config = dict(
    encoder_arch='efficientnet',
    model='audio captioner',
    dataset='synthesised imitations of 52 everyday sounds, one a clip',
    train_examples=39062,
    n_mels=64,
    hop_length=320,
    input='log_mel',
    spec_augment=False,
    win_length=512,
    tokenizer='word',
    vocab_size=91,
    encoder_norm='batchnorm',
    encoder_activation='silu',
    encoder_depths=[2, 2, 2, 2],
    encoder_kernel_size=5,
    encoder_stem='deep',
    encoder_expansion=4,
    encoder_widths=[32, 64, 128, 256],
    fusion='cross_attention',
    decoder_width=192,
    decoder_layers=6,
    decoder_norm='layernorm',
    decoder_norm_position='pre',
    decoder_activation='swiglu',
    decoder_mlp_ratio=2,
    decoder_head_dim=32,
    decoder_fused_qkv=True,
    decoder_bias='all',
    decoder_qk_norm=True,
    decoder_parallel_block=False,
    decoder_inner_norm=False,
    decoder_positions='learned',
    decoder_cross_attention_every=2,
    decoder_tie_embeddings=True,
    init='torch_default',
    residual_init='zero_last',
    optimizer='soap',
    beta2=0.99,
    learning_rate=0.0017,
    beta1=0.95,
    shampoo_beta=0.99,
    eps=1e-08,
    precondition_frequency=32,
    max_precond_dim=1536,
    one_sided=True,
    adamw_lr_other_params=0.0026,
    max_grad_norm=1.0,
    max_steps=8300,
    batch_size=128,
    epochs=27.2,
    lr_schedule='cosine',
    final_lr_fraction=0,
    warmup_steps=830,
    weight_decay=0.3,
    adamw_weight_decay_other_params=0,
)
Rows from block 2 of the text decoder, named by matrix and row number. Rows with one number belong to one neuron. Each number is 128 + 24 x the weight over its row's rms, rounded and kept within 0 to 255. All counts start at 0. Numbers have three digits each. After the name is the row's rms in percent of the matrix's.
# gate: MLP gate (decoder.blocks.2.mlp.gate.weight, 384x192), inputs 0-63
# fc1: MLP up (decoder.blocks.2.mlp.fc1.weight, 384x192), inputs 0-63
# fc2: MLP down (decoder.blocks.2.mlp.fc2.weight, 192x384, transposed), outputs 0-63
gate.253 093:110175102164124143145138124111146138136132169136128139112075105113120125123131157124133105139149152081127107118126113137105143096119143147084093137111083129123151142134136127115147134105113114
fc1.253 094:123139144128111135083145103144139114167170080102151096119130137116152115087141109141124129104124079144093134169090118125129159150137121130141131160150108125122117105149164149148198103121145136
fc2.253 088:142148120117110116176134097113089115131123156185129132094116177137115155169167101132096083155152115098087095152135111128123172118123126145143109137125143134076131134120091119116140131079170138
gate.254 081:142117147130137102155150093123125166124081152156138087138123112110102099180126176140141126138155146146136151109142105140144160107096103127102158131127122074158132113121072132109128126097173126
fc1.254 081:122129174162118118144123130130104118170104209128156178126159149150093119145168173165125171110152151108156154138132118127125123125086098133160132139105148099166126129130120122153106141151102171
fc2.254 080:146103166138115138112135113093099114137156125133148143155190109116160174110198117161136144107125097149146142139127117126112126157135122070103106114121170154151154122071114132137104142152146144
gate.255 114:168117130148166141135143151094069119121155134142130177125112136127100140135136145106116120104150127170124148144103148145112107111099137158136162154091110133127111134137125104149143144152134119
fc1.255 096:136130158101113078108133167090100106125105120118158111135118111137152176085124099102133112135120131172132109152113161161119148218106111103159114126128120161132115105153121108125183101126163101
fc2.255 101:125136132110067145139147125138127166148125131117160158142121093114096135055083095136167130121126174134137125123152127125131097108121146136177152069135121100135150136069109146125112145117095119
gate.256 088:111162137116113125125120115122094077125152130152154152112091144119127151119133114129122135133087134114141120156093086151106126134109157162117087113137100152120101129121104157140102104088139099
fc1.256 086:081122140130148132138164096126124156111170090099148162125084091142163109178111106128150117129112124101127123147097062087122133129111113067111181139121117149075116147131098160137096130162145119
fc2.256 095:138158166151112124137180138154151107122091108151151076116119133089133102123054092111116141144124141142146151139127144135148114139151110181122109158137117118127114076118154128136119148143125112
gate.257 086:064160158122126125130144184079147163135128111130123142102114129159102107133133132154135119118155150136114149146143152130142134136132109167102084126117120138123162120126133108120147135142156145
fc1.257 090:141134127140134129171135125115120110105155127108140143129134135110123110131109157094127121117118130043135132097117080119117126160143132143163133098128131110093149107122144129137127148142104103
fc2.257 095:145150118156085160129133147115146113135134149113179117155129128134135136166100141118100142157117143111111122112154116106099144118111134126154143167126140086111110154090119092099112148133210152
gate.258 076:145150147135126133123137122139105136140140123122147141161120161126082125107100125135130118118121117119091045151141137133111138088180159143097143104103122140120148104160155139135148091097144146
fc1.258 081:120105116141115096158126125152116144164167124147128088128171162163149154172148151158122127101178156107091108132119153118113064175115088113125144104128078169133122117121162124135174129188104133
fc2.258 083:138084103132080124076132118151131123147140143129152140115134110154101110048162091104138082127107128091137146155082110150121088161108120126106109114124113146133166150117155097130126154163125138
gate.259 132:153085129147128129121154091116154149160103132096118131109122135175134083121106115143125104145128126121143125135092104122133152123132072169136085125082120111160162144119117107143115135070170140
fc1.259 126:151106125127139088105168090110145152150104133124103129149150118135153090083076114136129115151131137130152095141122088128140160158144071142160058111107110129122141132144114126130120112048165132
fc2.259 156:156105147114138141091143068122154161183111139127129139113106118172118102125084133153130105159116123137169130166113090137139155167096080155123072121119117102129125135149115145123121100076173142
gate.260 130:107137133144176135114133137150070108111147141134126127084117119117121122088100120074136068125101119118121103075136150099122154109087129137073129133118109130100178117128088135124115183124092114
fc1.260 125:160099119136158118120121114104103138151126155162115118137145144099159135147113114136154137142104121114112169136138171144071097120154106155128163107144118108128120133092131110120104149150089131
fc2.260 117:155116143106161183164114153130136101117122109088098119071142132083115130088120058098097139114136134170114134136149108093124109111117129096113128128104114123137132128145102133156143066140125108
gate.261 121:068148140134169138133167136159086130111150112143137121100142105129090112081087101062094075140122104141119079119152113112151132119069110129103125146107118129147153121144100152119113162141089133
fc1.261 115:198107109148172085122114113097099139148131122138110148149149140131160103131104121151129158120107096103104161147162127150105096131160090123147152117163112085117130130133156102135122132140120131
fc2.261 111:133140157131120162139126128128166105119129138079091123090154130121112131100112057097142155123140111151114175156130106090127104117118131097136109110094116153160183147145103132128139086176145106
gate.262 096:141142149139159094110130090106108114085142137130119104110098116096096146114153135127138143130114061131130129153113097125130135150139126135157148111153124160083134127138143135168148151150087133
fc1.262 098:112134126086136090125106120124063086116163096120105100130143139090131111121153132137129104150111091113098118138140145121144151122149128129115097115119118150072145178144128107144149170176137109
fc2.262 095:115153103130136175135159117131152130116120119161127162159193106157101108161149134093123138151137139123157149105120136082137130109112097116089105121134108183149094131066087139106121131134124152
gate.263 087:113125109098135135126122126139141132130139132157134157130112143116102121153141131182132146155110132122129138128169119137124101119108149074147074128122106139117102122057121132139165089173156119
fc1.263 094:143144148145149112114105131106103097109129111125110148143097127138086096134111156131115117142182169131153161112138133095145115132113080099130156110134130172145082149140144113133141125156146117
fc2.263 082:128125165072105122161147162100109129133147095099129135112074145116133144079115133127173117124130162139161136119158094111164118140142125126133096093149164127161150127127112171140128109103105125
gate.264 083:117137114141144106095124144134163132130085166102116131167116114070090107115103155103147114108132143117148150123059125119151130141172121136144167124152150098123122173110170163145106134141075099
fc1.264 090:152093168093144136211160128129092141157137106106103101119160131101085165118129120152099118129075132125123125101128110148110163117100183141122112145113095132125128097089117123131107104080130157
fc2.264 086:153136162128066147145108130109068112117142172130136127159113096160116128084132122124149153129152143154079125126149132085151134119086158112121095143139098128114120155118147123092151098108149134
gate.265 112:155112122126177133127120141134175123094136117107121089156142099119129122090097116056133112128138123121158107128135170129182136105133076133151116123121116143101152092156140115143143116093132128
fc1.265 119:102124136103191109121110117109098093099072119079135110121132136116105134099187099118122105140107112117129132160179094106107126150141151138114114153109170112139106104169116143138115134169110095
fc2.265 108:147152146116189118148095142141095106135118126110083130108129145146132124177196133158147138136134146146120174102159108144112158121123103130119133103093153134131112125133138095145153103151125100
gate.266 082:100151099085126100160135123086124099127131107121124132153161158114147143080153149178114147101130102158149180138172136118134131147128116109139143150081162112112156133165140158125137120115164148
fc1.266 078:106129142107147142104123147084130139100157153139105094122154163122137138105137123137126136112146129099133120166086170101113160131151141161123128081142093160142155128156100127097151105148121065
fc2.266 080:107126106082079159093155087114085128140125124139122111087172125143138126154133128105148124103113133132136093105126127164099080110109119116157156118197089139138121132116134086104107116094131103
gate.267 129:140112116143145141132144121107128107121116125122127105148120101163091073096088150119130147165148139109123106149140133103141126136135078143149162149115143142106135096145141089121156093115163106
fc1.267 120:103141106136175169125112169141108131154141087156163110099133135127104112182096133142121093100075110132171131117138097125137126115141146123094138126115105098100133137107118138120137157201125130
fc2.267 124:137139098106076129128162123102153134115114097128143127100067119116107126079104104143121200132115140119114115088166142065080131149129164161127158122144114116136120135115089145149101115082115149
gate.268 103:115119176128097144123137097145130136136122131121135104158158153127115141110125102140124108113123154131117105055105119082126134133165141135155147168122165146092124106083126130185110082135104147
fc1.268 100:130147079121125174138133115099151125123114144142120128157120114169127107119173166145108131155148152098087154147110145147126097131135128123111118117139104117148123153127152080126117127114113112
fc2.268 101:127122069094127136161153133136107146147121124122147100107113128150114095116105073133153083117138122134113141134127126098110141071088174136109090125129120106147146140127140114160124092143187095
gate.269 105:141122119119137120119117155145104103095130116164132158159113163151155111141160139098172107099119166126161142146137147165126113120089089146132163155174150094133136118195152152141139118126154129
fc1.269 110:079158112093119116133144122155122101172116138107110134123131149128125137127155151167130122103177111122126182104134133099108119151113135162097103061107119147126126146120128116125129117156152134
fc2.269 127:152122118145215100114159132152138090150114090136166121138112119105172077113109106148103105162149144132099135091123113123125147178130121198084157076081127114124137119131111147132114105150144130
gate.270 087:133138122125125087143114155113160113105105168186147179100121129126108149101105143147086142154126146119132078162141117152112182184125160148150125152142102121096111135111149138121149116148113150
fc1.270 086:145140145177100121134148103117143105186140127106118124125115119120142107101121113140117110098121109128131164174135166124098084165144085118122124137097169116111152100143169143140153092135108130
fc2.270 086:151154142093153101116111119104123084124142124118075098101098172131116106121118129149130114143163138134090130117158122122202082119167104162131091204109123126157110153115175159132159116115127161
gate.271 120:156151143151126176128171099119138115113127152106161117159139142113076167116117144144151126158137146151133126110080109135129101131151101143141158099080121184082156160151099123178104126147073144
fc1.271 106:106118145158105099168153089149164108131112124162115108128132096138123139109147112135080131150132128139106113146138105136133155192142147117156090150136140134170147088134122131137153108075184103
fc2.271 100:130134149122087138093139140140064106099127123165132157093095108134110104129059126176136155152105128135151102132096114155163130112131114111147119148113126146080145080121170138070137182124145116
gate.272 079:133207103106141152124138144121114100108147129134124118093138115089130123166100125098108141125133115136151119102111143131130125145083106099125100139118143157157112115116142093080161144107143135
fc1.272 089:121132096107105151108136100110158143128074159160091121140155127159169129119158132109113145132109110164123168139119108160084132117103150167139150133132086099108147122134129136136120147137154129
fc2.272 080:145117151158108096144134128098099113086129115167124113127110120130144111164106140142118121061156117109119153074144115131127077067174124108116143145147104111104117097166147120167127133119097127
gate.273 122:130120137137142155115156106157150132143145119158095126119118114132135141114140126077115155151114136143129164136126127111120186112121120120103132122146179146164131109107155148161106157124167104
fc1.273 129:132151121113118139127129138124119174088133143107163115096148137111120148154080138171167077070128099140146104144130116155151105168135126136135132126120091126078154134129113119076146132134094154
fc2.273 135:127114161141114080129129153112124123111137123119139140110143160125116145102107135145145119129110144125087117121145142149152111144152132120133130147140121085061147104172104128142087109115102102
gate.274 130:186100092140134101129104098099082167139149127115165128102120126157142133166073177123156115142109087085127144124175154154103147164123094127097138112109110140143120116125125101125095111138118099
fc1.274 114:198086120132080132161101097133123150118155127095154112108128112113138110176127152125134144139143105089130147140188084139118117152152102107085101127096141096152113118137161107129110089148140085
fc2.274 121:129182123144136069099152115172089115140141097137190139061103180151157074136131143168163118146125129145138130120068130122133129144128116181114130152128109168111082134094166150142126139145139115
gate.275 114:091169148092146133095094143157097140108102118139111126104134125135138139112110120101149143114114144114101115104118118122070120095141124135120113106116152136123150141127075149110100173086106144
fc1.275 124:134113090138196147166163144102130128148142118130144127143156173110120119154135162131123113130113103094144088106140129110131098094143125144170160122101096127132116137103134094124138150118160089
fc2.275 120:172128115140136134121086146145135113142121106146121096117174120088198140158192154098102119112116155131157143110116123146142146096135136115147134192093074134149117139148171137114142115113135163
gate.276 176:175145162178116085131111113134140121185138106186129121111142147125154158146092162131134142088146170120122119150148120112153115155140160105123132115125146161114105086155125116147162115140131159
fc1.276 170:086120109110116164122134133111152134069115141073139134129132117133094096110161102110123117148108101152119130085118123127109122124121102162134117123132091093147119150111125124102105129118115101
fc2.276 162:142104134105126139096152115099155141082097110099103143125116112135082129102137107116134112180130110113165133102113131133126149113118075151124105144122068117157111147100103149149108129149123100
gate.277 121:129140103155125133100131164143113132174111111155163116111158105106150118111141148107130094097119110140117109100099122116134128090118098094136127093155124066134142115117123156175090127132102159
fc1.277 141:110106110118146133139107177133121150155123113113155128111121125120140155150113172108131078110079085124179123146140106116129130070093136079127099082139074115122116128108097122143147099111114123
fc2.277 127:133112140095141154158149163136117103148105190093152192121117139147095134143119142175152103134145104138131149148157095139153111061122149147115099122089079139139123148121151133109152162128138096
gate.278 095:145144129078119102101120144150154146147126123134110134161143161120147142119106142127142098098111134141118143116121127141141124075122129145128145088208107114152133167166124123133108115178145172
fc1.278 098:133142140141139105111111124151171139165159176126150153091126151146153068151158121135104134105103120145156135154120149136132140115133125114169129073111095113182112108134144142155138128155180144
fc2.278 091:153119133165172168086141106141156129164134119115162132121146121126135090165172103088096175156131129174160127167111120095129134159074155100160126125095100124121158149128138136143126154123136140
gate.279 092:109102074135106123126154076122130139122152113145127129141099157121096120119137160141123117101088161124157133155087146092148074101093112145142145158152109085125106128136154130142145136117126136
fc1.279 089:138141089113101114179181126167129118093134093135127117135135151150106127109103150110137170133085136148145117123130143169115160171138143095127165132109155104125132145115131126126123108148203142
fc2.279 080:152153126131151109116168141174135152122084089083133113142106105163138159162112097128146105111146146147165108120152172149127142177171101112103157100123106112160126121138111142138118105152149173
gate.280 099:144141147136115096101131151143132164152045127125111144094057108106087163133119112103126129092072162137163138177116116166131111133094160131142153149167152149096115163119117101126107135151141160
fc1.280 100:171159123154129115141155131210122106096109138150096153128121135141104168107112109084132127128153150141120104143076125147137124157080104088144132122083152119151142158124151096102090100117132129
fc2.280 107:134117178132115126122168122105124105135087110151138158110088109118100128156140129061138111119101142113141159159123120144061129132121120083152116129149147122104095133108127157112115122111137140